From a checkpoint of a small image classifier.
Model: activation silu, patch size [2, 2], depths [4, 7, 4], widths [80, 160, 320].
Training: muon at rate 0.013, batches of 384, held-out accuracy 100%.
Data: trained on cartoon faces, 101725 training examples, 35.9 epochs.
Rows from block 11, named by matrix and row number. Rows with one number belong to one neuron. Each number is 128 + 24 x the weight over its row's rms, rounded and kept within 0 to 255. All counts start at 0. Numbers have three digits each. After the name is the row's rms in percent of the matrix's.
# fc1: MLP up (model.blocks.11.mlp.fc1.weight, 640x320), inputs 107-213
# fc2: MLP down (model.blocks.11.mlp.fc2.weight, 320x640, transposed), outputs 107-213
fc1.364 114:110113142121131099148143101085144116110089143167145141151148133149122109138138117131116110101149123104112118109152153134156136159136183128139107154148145130129129169183048130080104134153139116145100162148135096138128120158132117130138106122131112136134097107114151148139201140088166134173110140144135150133131120112101119
fc2.364 134:125162101152124148092090133158119120130103164142131142157120108145141131119122137120140134117087130135141145138137132113161113111124117095126148139123110143125108092077108134221112133180109104111140138117117130095114119189146092128162120144146128142134157093138107111088084123135139115121136094104134145135165114116150168
fc1.365 095:092182138111108150113139149138126116122139122103137128134118077114103181158123122076127031108111157133108126151166123163129152099136147136138154132106079122113118133121107102157152134108106148118131112081144118153130141149116173112083133139144113121130103137148117119144125145123131113144085112122158201137170129125128114
fc2.365 092:154069072102169085127107146139089108095126120115131100110137148152130115133128109110094197154172133165124088137144159152177153138138070106133153168159132103125136159111084118103116121074112120114105090122130131127134106128129123162117134139130074158135131139118151165136113119143115137173147140131134101127136129119125132
fc1.366 113:121085128126103127109120087099113159127122133154113136081132122107106157162150108151123096132112082177109087146112115099110131105121127154166128110132108166095105152116146081118144131113121131107136103111137128090116150061101145152171135142187076180106144141120107087118122103162171146090152133137089131098152136138105136
fc2.366 107:119085138127107127094161151091097099138150134132160112125152115130145133080142114109170063112134131155165124115146123114118127146131151127120142146107118110099088208123131120089128120163132125133111154126150113159127154148130146135099110132132154101101124125130157128139161129100115142157150104124151140127175133045115114
fc1.367 117:102064134113086141134129164113119123175094116108136134123085129134131142100127130096133118133111115128115123108137106108098138112115137154130141110150148079117125140148096135157133128126116172127121168142135089121093119103142116158234116135124113125121133146146119142116105124138097122127156135140144135113130144139103135
fc2.367 123:134091135135103139159141092126140114124109148104112100160119135162185149128120157133127095119149142140124140112152133124122098105176122176127128142116123110123123116116123142111140113198142163121139109123132143120116116176171129108054094131112125122151122124126133128123162166069106133064099121157140149134090134133180149
fc1.368 110:135075194132149133139113109159121134059171096130125145026174146129096159101117114152171127124147107182131150124147107161137126139140111125116122109139137106122122110135048157089113134112158137120153142105121141079137111099157136136144127161119134118134119147140136134126127097136114115094136102111114125121123124117128158
fc2.368 111:110141149120135088132131150140096143083066165100135152124154138104114126137144144148106151121112136099119147114132121108136210146127075136158115089122108141102125174132147144100166125134105147118152113114159126156131107144126125121125142090111172091080148122120093101117098143138138123096092150123113101132132114088119133
fc1.369 044:128141183108096160131122135133086132122060115136122100121135121149138119069138116148148162109149113094129149136089131113122082091117132135130132107112092114130102112091081115144128134114136152115167154130130123088122158076112146104055115141113120107128129151132117114126136114124086142117152116123148132130159137099125132
fc2.369 048:124180082169127126126151099116157143101111136161129123135122115121113127100149120126142056130133109119121169111129117094149147125109121149133137134127144104143116136108115146108126139131152095144122134165153127133130103000134121100184131114115000106149137118129133154122098114170119146104126136120119110141156118116120131
fc1.370 164:136156145114115096151123154156109110106034208156137123161123124121138098146133165112115179123142123184121110125133114108103066116136000137098123103156113128113095104151149100134136135147127119150134118105139117147127147147141136131141116114129072126147124127135140100150130134117101124112144136141132136114144143096123149
fc2.370 145:139056076152160146125127140124126134120131084084121081153121144112091109117134074125173069123174122141119162114105127113146139113106122162080128158128127152120117180097136150100114126185101131126129135143127143163158146147119104134166143140145139177150144127117116163135159127138129148109130130145106102076126123147123137
fc1.371 075:102159100112108103142116102115083145148108105125122100154112122143124171100142137158109049125128150171129133131127128141151135093114094142137130151136149111114150131142137127118147145093173120087106179136147104132120133137142174118067131117133149133128104152123105138143115096113184133142153113099098106072163124095163147
fc2.371 080:143095113159091132123128166163137144110118141075146111121146140159117097129115106097131151130123159142161178111088155170138165154120169126116125135123110098137120137136129122131112097165116084134139112112136129171128130052128112120151116149138046116133162150139119103124120171130116149190104147141123089116154116131121128
fc1.372 100:152121109127095147103128136113145092157109102149150117134141143152081118156098128108121131101163145147098135117144158154155105145126123120122110095136089100140128116120145145116129131128132124150151122179138127092129136074114111154108135173149149146163088116114139158128144145121133172146098099088166103137138121112132085
fc2.372 104:136144150142149125130153164147126147069182126177137125124128154122112107123129102110126099110145124112115165182139150162152107128129177123136139107142094078111111120112106186172108119120149146125122102117137137089148142115088119141169128134145129134155113118131121181118102143108137144129126117100158110128122130134159153
fc1.373 124:133123154087113140123110111116130114138183127016122148137134114149114134145134143150168133135176140155124117109163148065117122122143097107143128166141177153138096077171108148135140137118121118114120108154154107134137146157164152147185112134105086122129106134133144131144191157111114142159155140125133137118113115120128122
fc2.373 127:106167132126114094102141147143090128166121146141136123134112116101149120130148158137169139162160152120114128104155135122124121135134140092119123060133105072149147095121101157131112146159123157089115130118148123168112124114157096159152122109147206119126143104112132116152130109127151123082150153130102126152130136143109148
fc1.374 091:125113122142118154155142137127136105138125145148100098161140102120141128118123162118159087120181135124092159169106121066145068141144099132133139185124146153107165097134064187114146137130141128127135164150101102181124150150132138128125130119154134125133114130112113090127184108123123122145116112154110125122096118162124132
fc2.374 095:095161130107165144123161149150133137063151132169143154091108124128157109090136110103124111146134133105103123128157123137164111168129149146125133133108103122097150096162083100158136115075119147132137115155142145120101149133119139155192150114119124086144135151103133155117177129086120121156126141143121151165146137166157151
fc1.375 061:100075210118134130119114148128134126107189138151140161096134122115135128069139135155152112126143110159110173134138124174082088118124152110130129093098158141146111122162076138141127151084119130120153134116149148095141133102091132110148140119138126099121104184137140103135171104080139120085138127131105133144123115146129089
fc2.375 056:104168150114146115140136136169114131165055111090139111127139148113152096105172140048126178131091133139116160113129149149150175130117089130113142153142112123138152173119104190112145130138118154132125127175168120113123116101162089131111155085123053099105155121097130130120150150116123121154128123131124101130117149129132143
fc1.376 090:107166096138122133133112116113099121169091124109130127075099125117112151160125158112172068106118141162119114133146125143118115136124110131101124133136151128130139126177151124122171141121148098142132167106151129077133127097159148116162138043108125088125102139153120113147115149128130139147137114114129154116120106132123144
fc2.376 078:105127116137126106149159131142152115116155118166120121102139125136144120152154133104184152104142165145081122131127134131122168115152155112126114092133152099121144126170108140168148097151149112139165150138139101153140129149151129125068184096142097128099107165158114146070103129130152117125104144096112156141117153135149118
fc1.377 065:124174122114129097129153126079153135109147173119124172106139123092100125137140121146102050113114119131078112120134173166166111161141188111121109088086108115126132152127103114128162123101108109131137103166171108089144147057124124106120146133105128162120128131153144153133115153125164130153117159135105103130144128117103126
fc2.377 061:119162131151133129132150107149118140136088114153111116149147106119163115081109117112092114147127178176078125099094142177150132150152147150116125158110156122142147110128151126130132115119088119175126115097159138082098129070133138107096158117133033171110148113145100195155122097071166135171142145147133137143196145136151108
fc1.378 102:101091123150157125118122155135133136209131101126125126140148120122127144074125150113111125116145129156139124129126110149127107114131106097086143089126132136101124172112108165157119123119133131125116118135154078187135113128118113098194126166147121120098123151125140118137104127121134122178100121121163161122140124175118109
fc2.378 102:134128149114113163145123094100134136130130222128133094082090117137144123107120125114115186120106145123153123118136110134123133128126128113117160137110109125135152088125189083087128121130123107138137149118126114134103123157089125140116097133077125099122141102147153099111115096150100118123162152125165103165170137174140158
fc1.379 128:125143151134200132144135139155095152131142082108120111168138140147135123123137148113127085115041155144137148160120135124151117141135110148147124132098105093116122134151094128122108140095158131112112174065140133146118130120142131123200136167137097147113097115130124128128129159131130181143128116108101157112132119075143136
fc2.379 132:135098141112125111135102133150109108253160167111112104149141111119101124158097116145091166118175090100113123134131117107105106160107083093083119127138115136168140158151137153107157142116159130126140101108125129122116115181122137121049100099098123138089138157120140107184134162109107120125132134121131099112087147134088092
fc1.380 104:112132111116089180142132142082159131118097107077130136198073106142109124133114157149157101130079122203129134101107135171123133103106100113121109130113148143126107163122094081108150121139129126130141129116124109066119175105135139120173129134103115136179082154147154101114121123133122148121128150140119119148164140147109136
fc2.380 103:098156103147119119085113147142130132117185106185118150109087141151095129123116191149172131145106150112148161124131117136134109105174082167111143155127112103131137113145142078167115127124119110135141128073107131103145189119135130127099118108180135100131125126134120109094171149139132098139114114117125106117092126156145086
fc1.381 088:139096160126142162160131099152121142179126130141121121120158142127140151165163124108106072114053114124129147136095119162105097147135087140160127023126131091119128142100078121145167129146107186133121130130125108141123085108107114151123148165167201111158118148126148117118127153159167124113112113150116138133140110097146130
fc2.381 085:141141160078183103132108137139132133093094127139120143114166147110132123125132114117125130114110123132134142131156149088167167125148126087168130130124094147147154098139140143100117150101149141094131133147148167140160072112151120139150127099115130112132160111086154124149144119143117133108128116118093097141111122112117148
fc1.382 065:129153169119120113135134125114115120143090209149135167102128116098081118166120117136097097159144135102102146116150158100123125120109141130163122105118109146148122113157120125136133124116119160135146128118122129072129144075128103127073145121121128115148149125114139097098152107123093098133112100140112120184117109066118148
fc2.382 058:130146156117126104118150116141142121133146133120164136111140127145147104112163159106111064117154168185137078096110166138142124114158124099155140125108114139140116081109103095105135155167154155124135160083150143147135111033151133163197142144130147143136116111130118122119089116115140139142168122113150134143187123094101097
fc1.383 073:125111129133113082111130105080104133134066112136132122136142145127122119149131137091116070117169160116150134146144122104130113126143111158116129082157137089108151139120092134103124132134144144152124107090104147107117123118125149136190133150118163120161144108121135122134147093145114112097149135143140123106141144192121152
fc2.383 074:100115112169114110122125129100112133161167154160113104137078117118137145169118100122199104148151107145133174122127109132138121126130144147129162111145130105120191128135132130147139098151134109139146136142126125059157080070144134111121152130117065103096151123153116107112140156091174092118130103109113160124124152088135143
fc1.384 107:157164128117106140082173143121137126166156082098126137144088107128101136177136137151154113138102135127132145112123128115140114134147061106143122124132120152128172125149126150131138138124113157132140135110108109092113080070087130135161128107154114110107121123143104139132125119142130131023134151112079083094171125135131132
fc2.384 117:132146151148149097128121114080126139122115052117130091190142109136104094098114110136117043118162151140123175116113135085149116113114137151125135132149114140129108152143182122125082156093131132119130101116133115133135089170159118126180156098101214121144163118129130107125114139140135122137106106129120134153184123119114129
fc1.385 126:120107132142104132112126151176128141135146075150130114101087121141135111080134097119089097124080133102124190143097137110147119118110054169143123195127125109136119092135122096150107121160141115096104088131102103154121167098156122171161126108086128157113131124118115138149147169172112127122143118110136118125105131187149132
fc2.385 122:123129119121108131130122100117118120128155127116112143127110110127102124142123128123121128136151095118153171162102112126140149134129147094087148153108121132119103119120139139080105129102118112145146115105156131126131100197110100130111103154135217152116130123117129112137134118140115126111132120124133093095150120118134121
fc1.386 134:148147115130114108112136106120081120131091091111118095119153126112136116133128107133079102126179098095136108146125136078143038143146105088106118115133129109117138231133165127214142124134117133134133124162129128145131161097139110142154136109158127143126134156151143103108162142116125131108131132144136090130105140091121132
fc2.386 128:131126138071115126104145161153154149155092124102140127110117132133122123109110119138175160121107118150106082128146128119138140156091188143142125180141173119096124230143131104194114147140133132122134150084117159116112139216145081118087129109125135091097100130116140121162152104138134139121132152123102122147123112115124104
fc1.387 093:136119084139119095109117151086151137116097167036110121171118109108161132117146120156140098134113111150135098141113122096127107120120113140137147146142160128145144109101126098109150127114120113123121106131133135116151187115153153115183128131129153118135141161106110072149042162082139112133138124150101130105149145127137134
fc2.387 095:115103148127118138131136126099112162059203049124112166135132164108129127125106136113154132126141115092147064144142134148111155156114173112110124128116112117134147103123188190142122143134127104141115140104169130080160128076083139137122119156128083113126132106123158115144141152120133138080124146120151143118123131122129141
fc1.388 068:144131108118146164135138114111121128125116147157120188127118126157153166171161120128102069139139135115148132164172129167092133154112034102135146129129101100136119143119069114118119132120156148124097151117113142121130180080110125159135130114167116128099136114117127097135148140115148153100124106119135159118134120092145128
fc2.388 064:120160096124167125116104096103171163117126113131130155117101113139115158159139139133108160104115109085139152126164130164132113126179142094112105158112133145137128118133156118110151143120109114085095114142111173182122084085114137124092112121190039142100125126133140091148116116141119140164117118124131152148165137095154102
fc1.389 133:116141147122133125116126159132107127125153119127106166124144139136147113127128136140160118141161133128146134117138129079104101106124179109098107116137172163112143131137098122090142138115155126114149140121136139132116145106132136130187131130148126122178134147130138114144106061114122115089140153122143088125134113113130134
fc2.389 120:120092129129122139144128159135141122130112173099152121126116128117120123141117109149141094130180155198136131149122098149111134109123077110096130122118111122135115152112132137094132119114095148140151094143139145146114082203148112133172101122114116150139137134141144117103117135114132135170106104125129121160100124193114115
fc1.390 074:135114140143138116128111081114101125065132122155141147144147152102142123109133100131124105120094091162143100127154152138074127144125108127130112128141143163152136179169078112154136133168125135147129149124152148133138148095160148142221109125154095143148163144117104118130129096109116116132131121103148148139108138115171138
fc2.390 066:129176170101152153125137109133154111099203133150132128102134106164154139129134147132133161112133125105114117136141148159102144171162112135127136126158117097144114145135149152098130078103053110135145080165148135074096141127124142123126119093136080139092118148145129130145075187119119136125121145117127146103099134135134126
fc1.391 093:117103130088112092108184157133118119162145146141138128092149114132122102152153148107125128121072118145115141122109139125135137122145098108086144083131121131098149131149145109084164132134119100124137121168125124086109125019095119094124106121141154137165138148138129157157112145112127119148136170152080130123130108122137104
fc2.391 104:151171091141132121131093105117083110186142163120148117142183129124150108122113145129108147140109158122132127100134134185115140107121113163101143072127151175126144099122127141135097109100150124117110141107116114147129105084113146102193112164138150119118132128116104132136156149126166138174130137146156096128150134136143162
fc1.392 100:140120175128118133128110129110100117136098107137122161081181110115127144154116146131157081128171122114150129130168106181163139149135040141121118126170110102146137130132125162102143124145151148138126158093091125151128210122148138111108146137121087104095128131128119122145090121103162120113100120124148121107075111119157143
fc2.392 092:123156156129109107102095147087152167105156155121114153100153157141120155112126141117143117128138100077140164113147126106114141120107160137132116148113191139136134131109159121134118146150174151144121139159134112170140109130111173090102105095091144121161127166111131101128095133117072108130128157113131134139121121156120113
fc1.393 111:103168163123103121127123105102124131161092136157116092121122159136133147134120150106149088142148151145126115138111127132135126139157096144114117126145122107121148126127104129098150144140128138144122156093089153091112159126124119126195126132110141110153126122114132166127136117140092125159147127141119140122102124125122164
fc2.393 105:142145105140128114113105131108125138156168153119121132115082115132116151110143147142152105137120116145112114128126139081100096126143131142122154136104121112126156085128090100165151108175140137139159144170095126079163103184138153094159153126142143115115123136177121115129163142139171087082101121096124134117120133105163124
fc1.394 073:137158152140141119137122139119133122203165130099092136123123135134137122099119145155124125159125097153150161152171125113158128112150111167116112125140075134120175095101153153143101121137146143127138119133134125145127109061141137154203099114137087148176116168119126103127101133158125123111133122104101122130175140144108132
fc2.394 071:127128114149108128125125139096152125110072087114151127101106122146118098109130143126124163145053153164137135132174090145103125156116149136137147111141109140155146120117147138111125154132133083130163091135122145141131111159127140128085145129186107150119137142106120112126138138099123152141157112135112133108130127147111125
fc1.395 139:108108149117128120139111109115131147106113181152116106124161127116127110159110129134152097143137155154112132138145105141143223120117136124115121132112118124135139122128119144043105125078148099105137093163161139115087128092128139098124134153088110116106123152105154104127127126107117147133114120118136146142152128081119126
fc2.395 124:142133119115153115113123136126148150141144152114115174151121167151106151117129134156157098148122105130142084123095168137142181160139179128149131097117163093129104118133175099138131124137110151125109153113130100107121122170106141144106125127141105121130140128154120117138094125176142126140126151123105128109133109141126130
fc1.396 108:157061100125159127113132094150123125092128070033139118171167134130123111150147047114099084129163126116108173151143142136122076166102117088148093103094086101097124128134130168128161150090113169124123128112129135115125097120151158152140124114130163135129116125139144168154116169122126134141145110134136092120152146117119144
fc2.396 118:126070145097130127117107115075139145156116033116130171136167115126093096096096129151116130133150104152134145119148145128093125142151116093080114135114145127144143130141173129120110137127138144125112134177111124155129136168140160125099118148164096137158112142129141132118099080108151127079104123142140163148118153078127098
fc1.397 120:113133112112147103140179113092131106100153106113131140177162106132177113125145132114060118108120160089121156133123123130121132167135157107112141064130079154108125135176068120133131128127122145114139123052159138191133115095132111117149139110158150170131123137108144144131184160125157134151132120117150146113074143079145109
fc2.397 144:110076141156105104122135116134132145099153079086129139088119130139102106121137133109103186138083172136108130123139151125107113121144113143123122111125127094118140123143161144098087133123143096110112141195117109178127134164127149107079146126147110120125141121129133148091132132128106103102109139126152145144119158196134110
fc1.398 121:126069139119096107132126108136128147085074120080132072104107123159125136114126115138106122101219111121142115143127118115147092127144110121122119186140134137151133188105112136145126154135139109127125141118134140131111103104161123144175098124145084163149123147123092113161155141147108143124124146126150127123143126153136158
fc2.398 123:114066104119102140127115143129100118145173127128110144068117145147119118138117141159175107113159118112126139145142121168156124142143085107154116144138108144128129133109180112162124135158145137133161145211137117121151150163111124139121108173117112117139108124143175082144141075103073135081133111141111114131097131091089113
fc1.399 104:134133096123141145121102137113138129083158128206114131155120118133097114163130097128153167115091144161113129182142127134149130098096120134143126171137123137138120107110089092114120130093118146129139120159089143134136075107117147115171134175126147159164113119119125114114153127112135110146145109149130122126113109119121166
fc2.399 111:087123109083100111123141130152111095128140158090150175116121124142147117112113114124180092163098106115110133144132101138150131160114111129136124199164146102130120116134140134177134119104163172165110110145084146090145066136107113151113095134155068116108110141113137143130121125135090122124135136135128115134125114185110119
fc1.400 123:156156127112142114151130135148127138127132150125129125136149146139111114084128142138142108105166128176087081146116129151109097147115151134130139155129117144141098105104105154119147136111126102110154111159148110077102168104136140135161138117141122166124130104120130106133110106128112145060115114126151128141099133143093130
fc2.400 127:149173172131186106152109133098115139189116151117122131096147122131146140165107107084092139147087089099124112136142124190123154133135101122200144078130143122146149106110139165094148126115109120119129117139134122148138099162138156114203134103180127168119145133133125110144125086084132147088106111132137124127104125080135089
fc1.401 109:096151153129181108112108100109136131103198107133114149155126113134112154135123156140119132146180160079139126125171141116150124118167125100098121103107105113100144156107160150151120134144146135108149127181120117125107130154143148119204137110103123140139143148112125110138089104121146143152101119103125140129107125090120104
fc2.401 117:126067130136097145145122107142154094098147118066144106133111132144110082087105153120161105124076146080101144128112121100128092101121141135140145113123116117131142131116185137140148139151122110167099122153165106161140093196119114146065133095187110136170142112130145123140164125146119107090129125165138124123101116154129162
fc1.402 119:129138098102108120135171148084161123193091141109122147129134096144118139162123137142123061119126157118118120116136112105119118112147134110128120200140135141144173159151081135124118139139136153127142161119114129094102119056146131139187129085138126115130121132122121116136141128093123117155140126118130166129116120110104136
fc2.402 114:110130081125096128130118130172177133146167070148128125112138135088136133120157136133121188114152152136163094112138147127130126106111134112135141064145142097164156168135087124157144106160145134124116147140101114041089183074156135129137105149099143084161117154139114122115137109127117119128159106106120131164140148138114154
fc1.403 029:126120152125110099107136131111075120105159196165127113088134126137154128111115120116115127112128125136138168096139135125112102121111076086091112148135098128101107118150100137089113119119149150132121140132114122135118112082146130158194133107102146137130123117137124112165131124163097113107114168134155118119122135114134150
fc2.403 034:127188096147146134116141151154145147146085129143124132130124134146145104140120111148127147154159127140138137130128135122106142136124137101096165127117120141143149124132161139146113119107102092126132135158144129149127122000114083127073144178133000112122127120139139149096140100144151139096146121152137134130137152126157145
fc1.404 097:142121153120083126131150145091153150121111039091120145127099143134136100127129157163137088147183147083117137126116137139175202119127154116149123171122140156137134146179061120069137124137125128113143131129124124080104142137150168124139137126116136135110150142130132128140185134126140125144130144136125130133125142137124104
fc2.404 086:140102126131145116150094137051116125151148119119149101138144145122124108095127112131135154132142112072083168082126180150120115119112121155098121148104107150143127119154064172140128121086130169149167106107152143090134170134128132130091130124166170129164126104150148178151121122118144150167138121149154138163179157086123143
fc1.405 130:145108107143115130105110097174120114123198175134120157126139130110141165134149138132161059117130133135127108150135127207054120126131043107098149175132107137120127113136126117088136143092116122132139139123108122176103098075119125165111138094107114147121119149120126130127078153123110120091100114109152149140094122064113131
fc2.405 123:143110151131101149155134118132100149129119041123116106109164091146116156164153137137126149143071140143122161158113143144109138110128112119132139100135154135119134138111198106158131116051139103093107130118130154149124129145141148098180161109124089132115121095147117109142063114102163122130132105125135139126178116139147116
fc1.406 089:107139148122106120116118160160103107157170057118144151114132143131131136065121142124124064128154110113155176134128155100112080087153075139108130090133188081091131145083194156122139124098151114143133183111130136103164163132134137129081122130076108101141130116144119140115111157140118107152145155119142114136149131127100140
fc2.406 107:148113112084131124148107157082159099134163148098138131071159146123139149146120124175115103121116150070137131126139097129105128144121072142170135144145132134132124110137133095168122149115121123112139159105126133144130151072061101109074143128116047120147118135132092089124151069115135143133120143138130146149124144125123131
fc1.407 096:141116075105147132117128139135114131093172162188146133086135115149094131120105147170175127128121136155133140150145113120121104129153151143109117168134078125107152066154099118142128129097119153125154105142111128124110120134140170126144162125136104168088134128148112105129177116126106120129119129138105089107132121134122129
fc2.407 093:156127123123118087116099133154123147156064108169108142135138166120133126143090156134112071149109147120127156123143137155156138124134079186100130120158152151143116139103170141134120130148165150127135104125130139073090177115142114126117125160128136127130108165110138144112173139134105142163098139145092114118150120191152114
fc1.408 080:100138156120115164102130144223082128122082143113155140101137170130158147122124141155122063134145128126133165115131127117099092119139122126149137134128149139125115136149134084134149134104108133117143118138133135105128127085144121130096104149141110121158107106103115146148136092124140139116148102115132087130162132086099145
fc2.408 077:127132153108115144105122052159115087138148095106129167114127133142094142113128128121134137128151102102167100146157104109146115146166082101128118100167133140120098159111079108137145131109146138128173139148117111082102182094108157177151128119134068142110136133153140130125121112139106125131128097114124125085158136128099135
fc1.409 091:117088121137138147142135140133134123106082170109124132140138124103144154094114130147127042138084108192146152112127138095113110141147125106111130135122119139141138188147143126146138141121120118136122136102148138149132165078117120138173127074137160131159125076126140140116118123126183150130137135129141165163095133142112112
fc2.409 101:123140093118096118110144104169114109177131067131137155128144102125102125113128144123116122121057124128133085082145152070116121176128150139100097155158113152142084177098147113157135101091111103130103152086139118108092122099105128162111126118142165105123114106165114126145150126149144129114138129158155148087143142123116144
fc1.410 106:147116090150130131119114120146138132148174119087109085156119144121128160134121138096139038159065101202131071126121118158114112138141155121156116084120158118142117081120153136103182117131109153140124125179121105196128103041148090143102111091125124117113123097146106159134100122127143123169162119126122125117120126097118136
fc2.410 094:135173125166137116142121166098088139138133080114106139112141136134152132138106126136112167139154126080103122160160144150147122090154120138153140146105117143110172108147165138163170101132129184136157139115119132066130117154120165095151184129163072133113151120163118121136139133114160153156069103106113087117175125066116122
fc1.411 105:110103124109101125140149127092100101127139030123137133098141118143174111140117118140108107110196165066148146111152151162152123135151127105130117149137143110112166167121067150146112125158122148142140175150118147080132086175130107105181136114115150128160142103112137134144190106124161113129083130145134117128152134155119111
fc2.411 105:108109128111138107155101143054138130113114179063117087155093118123154126121124111106108157138102114122111176091108123102141132092139157158143131161102073117138125074109080115118141119107103125132135106127159117084115102152112121129091133142130174098138108131147124130131146116150161156179151144131137152150166107176136136
fc1.412 111:126119069119112132136149114133118146107149127102139084139125139148114133130120129130143062100179138083140119140155132166113153125149015106136110092117175120109127139100107108109150130123135148126106133125142135143151152122153135133162139112071122109120160105129137135107116115110120132080152138137147110153120134111135133
fc2.412 103:121125153132114087112109113141138134138162170041100123129120148121106129192127101116156159171183124079135126115163167124065119111116119132127141127143116150116145084147145151137123109134138123140116128133126093166091130101111127117096141105114141112105135119140127103132097170098128112131131133118117171127174148118138117
fc1.413 097:140091140142143145134135150114142128162108138099135128154123108145112127151131112103123113097081135160129179141153123106091136149139117129132102120148148094134132167117081129155145122120131143139123158118124125140112152082109132129158114136154173094150111107134131125146148141161128148172110128118137141118111131131145154
fc2.413 094:110152152126101145104106112112096131122101118104126094146065114143081114225120152119081132128151115103147128119158140153137135160116145121132123082131125106148107141108096138119153126107131129146137137125123136195161194102167134132075109124100121138131105121135169111163138112161126135144137114103110146124118111050125119
fc1.414 095:138159064126069139133114131102107128189141049073136133093115127167130145063149130135126113106138066104119157121122123181106131132135172106149136163108127100132137107137056121113162145149102145116138150121149146089103145098123102128148145115125137144147131108139110161140180107161087129124111102140132141131105136163112156
fc2.414 084:142135089168128146113130151102139148156141165155094155165128120115102106145116120136122146102103173136120137133103118116117112134136104110156107136112154124125163104134165136096081120135137140102128160107112123141138151130111100163056157145151128136134142133120104179184086115129133150169112143126135087103075135060140128
fc1.415 098:124168148113122134087113121163142103155158134101134147172121143117084146098135157165165074120132142170143104133133146092149102130136154145120140128117138115145107219110069084116078143122120166117120120149141096101141144111123133123164098132109085142154143154123099146124159162112108103137168139083170122155092117080110130
fc2.415 111:084131133141131136100123105137132123142157186142102136138111100120165177131118098128140121108105099065141144154132139112104116113138151113137129131131139122146130205118106153164120140093090133106112141131144118111135122109149132103137089122159163130135132130121101139097165138079082129141141113095136112162101118145133115
fc1.416 071:123142136100153101168147098096167135118152197085113142156132123146114107102138156090134104125097141185114084134139105191135101122130084136116125184149137116107131157115186158115157120137132135136142117100140121110130105084143133100158112104107056155123123129144140114104098127115097110140147127152109085129128155122135149
fc2.416 065:109176140124118086156112121131157138087121159050103130136118087150146136119120161140147163171107161152077134118124166161158128138148144140125136103144076155125154143117165131162141106123103135127134112135112136153167141043148166112133151109102141116122129146152129116114156180068180107132131136153105133091137131144145100
fc1.417 061:138108106127106149152102106144119097126159163108126159117145123147124130164115132131135098144135097088139087151163107139070180130128034126147102096144134136135145120137096093164132135132130141129132080104130136161137105079115142114167113085106166107104120132105146088140097140152146115092137142145124156130147110129126096
fc2.417 057:117127097138147131122123154120178168154068136109109144095159152134153159154120149159149164155099164098168171133122126131076113140129142159106150178139104122151130148169130101104092114110119116107117112126126155143111100079141094119075112128097046083139103112140091119123082155111118114126119109126177185152145141173162134
fc1.418 096:119146148142111128137100133137105128117125162122137110079114177111089126136118162090172142138107140143127067100122156170171168121103087150129144118130140136152135149166138120070181134127137139141123134117121124064134114094138169129179136110113118101139157139149114110118108154123092117120129135137112175130096108128114159
fc2.418 104:151132144115120084151108124122111120104120151114132126070135114105133136161119126135156166145098117117080108093129130130135086142141101102122100108157163114119135132172099131128157092127118130131154155124115119125080108152138109121148119127156184122132096154147128162131168118142137109106123149123098137120110160104143125
fc1.419 085:134108135139107121138138170154133116124137151159133146176126128117176131106124123148135090101074117176120121118097147102112136150117189140103123107134130131128103158128123103081150120138151129115132135030122094148095188131157115148184110088130138120124132144131142136108111090111142123159136151130128088175103151127127113
fc2.419 090:119179080146107140102136148130116139141184079131142120166139136118125122121131150138108141122193123133158108137117134123136131173135120126118104131137131143128122159126128112163125118084094118126127181105161133113126094147106121145100159102165125132108124143138111159157142108147098148090115128134122121107121139141111144
fc1.420 068:153139092114092103104129072115093125132077038146122130157135143116107164164125153107102068094125110124119087149142153100139103122141169129133122170147143120117163133153129139148155122145124142115123151180147091136124132127160178174087142147145119134137133144119092145132082139118098130104138117106114127091150127135141117
fc2.420 080:126123109145158144151114142129158129122115219134119103150136125152135105134139153111171179115130102177146096122119139185137135153105149151105144164119158151146124127138139171082123115138103082122095115102105140152126155050107114102152098100148016114118148111144123116102126156107108120148127145124133138142114130111152136
fc1.421 077:146064145142123152146106108091135154168137079170116127154125125152175102130138088125103126114137117161140111139081131127120139100104161108158140129124127113135121075114125135130098104149118131126129133161139111080130094083106134123156131106105157158134144143122110143131201103158084137110131131124152092144084133136159118
fc2.421 079:126123105155138136122141066105143143097059168143104138126119108129114133156128124115133142117109140098111163117094139129080156146106112127093132173123105098142112145134128160056087136135130157164112124146108091078101134118108139106083144126150174174135120103114147176084089180159139139139127136117140133117170140175143131
fc1.422 062:166161135125151093109148094058111133095121149115117125069160130122080121141130106145096100140123122106116061150166142143151168171123053136088121130150130130120129154129166148100092107130121195139129107098097109123094135056121114137096138124129083165118145122111140153116178140131151130162136107128163133119172133073120133
fc2.422 061:092156092109128117138112160141130106131126137115135124128142127126115109122145165145173123131105162157128131131124127119166157154161153139128116111144146120171141169115140149143121134141108083150131166089137123110140105008138113150165121141111120122160129108120122156124127158088136131139173135145147163170141140131119132
fc1.423 052:095176134148105177104153144172079116122132050100142149093100099130124109117135095113141172123145130104131144136114124111137189079111174111114117157103111119097099110140103152129124159127133127112152107112150131103139143079096115145129126169117172101135116112113127115128147118175115172170128147120128082136156123131097127
fc2.423 054:146164104157155126122141110168172123119144153117120144127119116116161096099131109141156104124114130115122168122123116137153136086125074139142127117107123124138114119090098153098138122118158085113130151143157126132132106065172081108095105124102097109171144112106154121089099148142122165139121127127129124168174111167154148
fc1.424 100:153153095148130170106122124139125172129144115177126074158140131128107131137170146157130111120052106144134139166113139146138137115103098118114089174115070135150140150095088114119123121118134163155142138145115136155113057105170138162176152138077116185138097161135133116138139138144145114129155125137104094105112116071124149
fc2.424 104:112089151113116092117108199138144099199146151138122112113131118123128151106128127162093054143124115105111114126149127153160149154112148095118107195156147169120128109117158141168150145133137160111146101142091121154168075161096118128157136153100132121136122092131150152143137139132101115094163138133132168098112137154143100
fc1.425 077:109129107107105099142117096104131135076117109181131135121138150129084110079105136141136127142092099135145122123132141146145140130171121087108122096136113130107147154153089128113141117149118119141122123157114135154120166076134142123222133091133147134123120133114131112149117106119110105144128134131154136116106157106144128
fc2.425 079:147139117115124122122152129107137119107154119131132130165156132172149141107121138093133142124166130150143120113151143140064084139162085150163129099146114146104108091118153134161116090138110141147175116167140113124095145083130143119096121107127069144132129121145105067131091136112112145113149142153163172098158153091159144